{"model": "multi-label audio tagger", "time_shift_ms": 50, "kernel_size": 3, "init": "torch_default", "beta1": 0.85, "magnitude_pruning": 0.7, "batch_size": 384, "epochs": 149.4, "lr_schedule": "wsd", "final_lr_fraction": 0}
Rows from block 5 of a small multi-label audio tagger, named by matrix and row number. Each number is 500 + 25 x the weight over its row's rms, rounded and kept within 0 to 999. All counts start at 0. Numbers have three digits each.
After each channel's rows are labels from the 100 clips, of 14848, where the channel reaches its highest value: "top examples" is what is common among them; "loudest band" is the band of the loudest frequency at the time of the peak. Only what is clearly more common there than usual is listed. The data: synthesised imitations of 52 everyday sounds, one a clip.
# conv: pointwise conv (model.blocks.5.conv.weight, 256x256x1, standardized in use), inputs 172-255

conv.60:500500500455500564461500450500500500500542500500500466500500551500500500500500500500500500479500500500500545500466460500461500556500485445500500510536500500540500500500467500500451500500473481500459443457445500500500500500509518500500500500500500500500
top examples: machines and effects; laser zap
loudest band: 250 to 500 Hz

conv.45:500500500500500500538500500500500500500476500500500500500500527500459477500475426500529500500500500500478500500500500475500500532500500539500500500500462544528500500500561500477442466516560500500500500500500500500500500500500500500500457534521540500555
top examples: machines and effects; whoosh
loudest band: 1000 to 2000 Hz

conv.172:500538567500437500500542500500500500500500500500500444500500500500500466461500500500500500500500500500500500500500500500500545500500531427464513519529459500500500500500457431500536500500529500500446500500545500500500500500517521479520500500500500500457
top examples: household; glass breaking
loudest band: 4000 to 8000 Hz

conv.196:500542537500396457536500500500500500436500500500500500500500500500500500500414500547500539500515500500432500500500500500500463500463540500500500517500500500522500500500458500500500500429500500500500500529500500524500500500500500590500500482500551500530
top examples: quiet level; knocking
loudest band: 250 to 500 Hz

conv.26:500500535500500500541500500500500568500500500500500500429500578500558521535539500500548457539466500500500500500500500509474522534500460500500500500549500500500500500461500500500500500500500500500500552439500500500533519543500538500540537544500519500500
top examples: signals; whistle
loudest band: 2000 to 4000 Hz

conv.8:484500500500500500500429452500500550500525467454500445500500437500544475517500462500459500500591500500500500500454500500463500500500500432447500500500500500500448500500500500500500500500531500500500500500500500500500457500500500500469447500529500500467
top examples: machines and effects; explosion; thin (high-pass)
loudest band: 2000 to 4000 Hz; 1000 to 2000 Hz

conv.16:500500500500497448500551500500500500500500564604500500500500537500500500500500500500500500500436500424520500500500500500500500500500500500528500500500500500500500500500500500500500500500469500500500500500500500500500500500500570500500424500500500500500
top examples: people; mains hum; chatter
loudest band: 4000 to 8000 Hz

conv.187:464500500500500500448500500500523500476500500500500522500500500500500500484552500462500500500500436479413500500500500500500525500421500500538500500500500551500451500428500500500500500500500500446442500500500458500565500500500500500471500500500500500499
top examples: household; fire crackling
loudest band: 4000 to 8000 Hz

conv.203:500500500500500500500500451448500500500454500500500448500500533500500500500500529500528500500550500500500500500500500500500491494500500500537563500451500500500439500473442500544500500524534424534500500500550500500558500500483500500541525500458500500577
top examples: barking; signals; whistle
loudest band: 500 to 1000 Hz; 2000 to 4000 Hz

conv.49:500500528500416500500534500529500500479500500534500500500445500500500500500500500444500450500500500500500500500446500500423500500500500454453500528500456500500500456486454500450500500454500500500500500500500500500500467500500500500500459500500516500451
top examples: machines and effects; explosion
loudest band: 250 to 500 Hz

conv.14:500407500500434467500500500500500500500530500546500500564500500500552518500392500500500500500500500500500540500500500521500464500500500457500500500500500500500500500500500500500500463416500500500500500500500500500500500500456500500471460500500500500500
top examples: machines and effects; explosion
loudest band: 1000 to 2000 Hz

conv.218:500525500500387500500540500522500500500500449500500500500500500500500500423500500466500500444500500500500500500460500500500457500500500500438500500500500500500500500500419500500500500500455500500500546500500450500465544500500500463500500527500500500500
top examples: signals; beeping
loudest band: 2000 to 4000 Hz

conv.219:500456500500500500566539500553500500500522534500500453500500500561521500500466500488535500500500500539500500500500500500500524515500500568500500500500524500500472500500537500500500482434500541500500536552500500500500500443500500500500500500500500500518
top examples: machines and effects; whoosh
loudest band: 1000 to 2000 Hz

conv.91:500500500500464500464500449464500500500500500422500500500500535565500541555500500446500500500500500538500537446569500500500500500549560500535500543500500500461529500500543500500539500500500500500500500500500500500500500483500500500500466500500574467500
top examples: water drop; laser zap
loudest band: 1000 to 2000 Hz; 500 to 1000 Hz

conv.171:500500500500500500447500500500463500500500448500500552500500500500475500544500500500500536500500500500438473500458500500500433500500500460500534515500500454500469500500500500500500479500500500500500500500474500436500515555500500500480500500463500500500
top examples: quiet level; glass breaking
loudest band: 4000 to 8000 Hz

conv.241:500447500500500500500500500500500500500500500500500500500500500500477500500566494500588500559453500500533500500500500461548446500465500500500500500500500500500500500500500500468434500500500500500500500500500500500565500510500500548500500500500500500500
top examples: household; door slam
loudest band: 250 to 500 Hz

conv.213:500500500527500500605500500442500500482500500500449500500500500500500528500500500500519500554500500544500535500476541500559555500500429531500500500500500500500500524544500500500539500500539500500470500500500500413500500500458500500500500525500560500534
top examples: machines and effects; laser zap
loudest band: 250 to 500 Hz; 1000 to 2000 Hz

conv.52:500500512511477456483500500500431500457441500466500500500521583500500536500541500546500500500500500540500500500454500500500500500500500500573527500500500500500554500550500519500480500500546500528500500549529545500500527500533500558500534519519500551535
top examples: people
loudest band: 250 to 500 Hz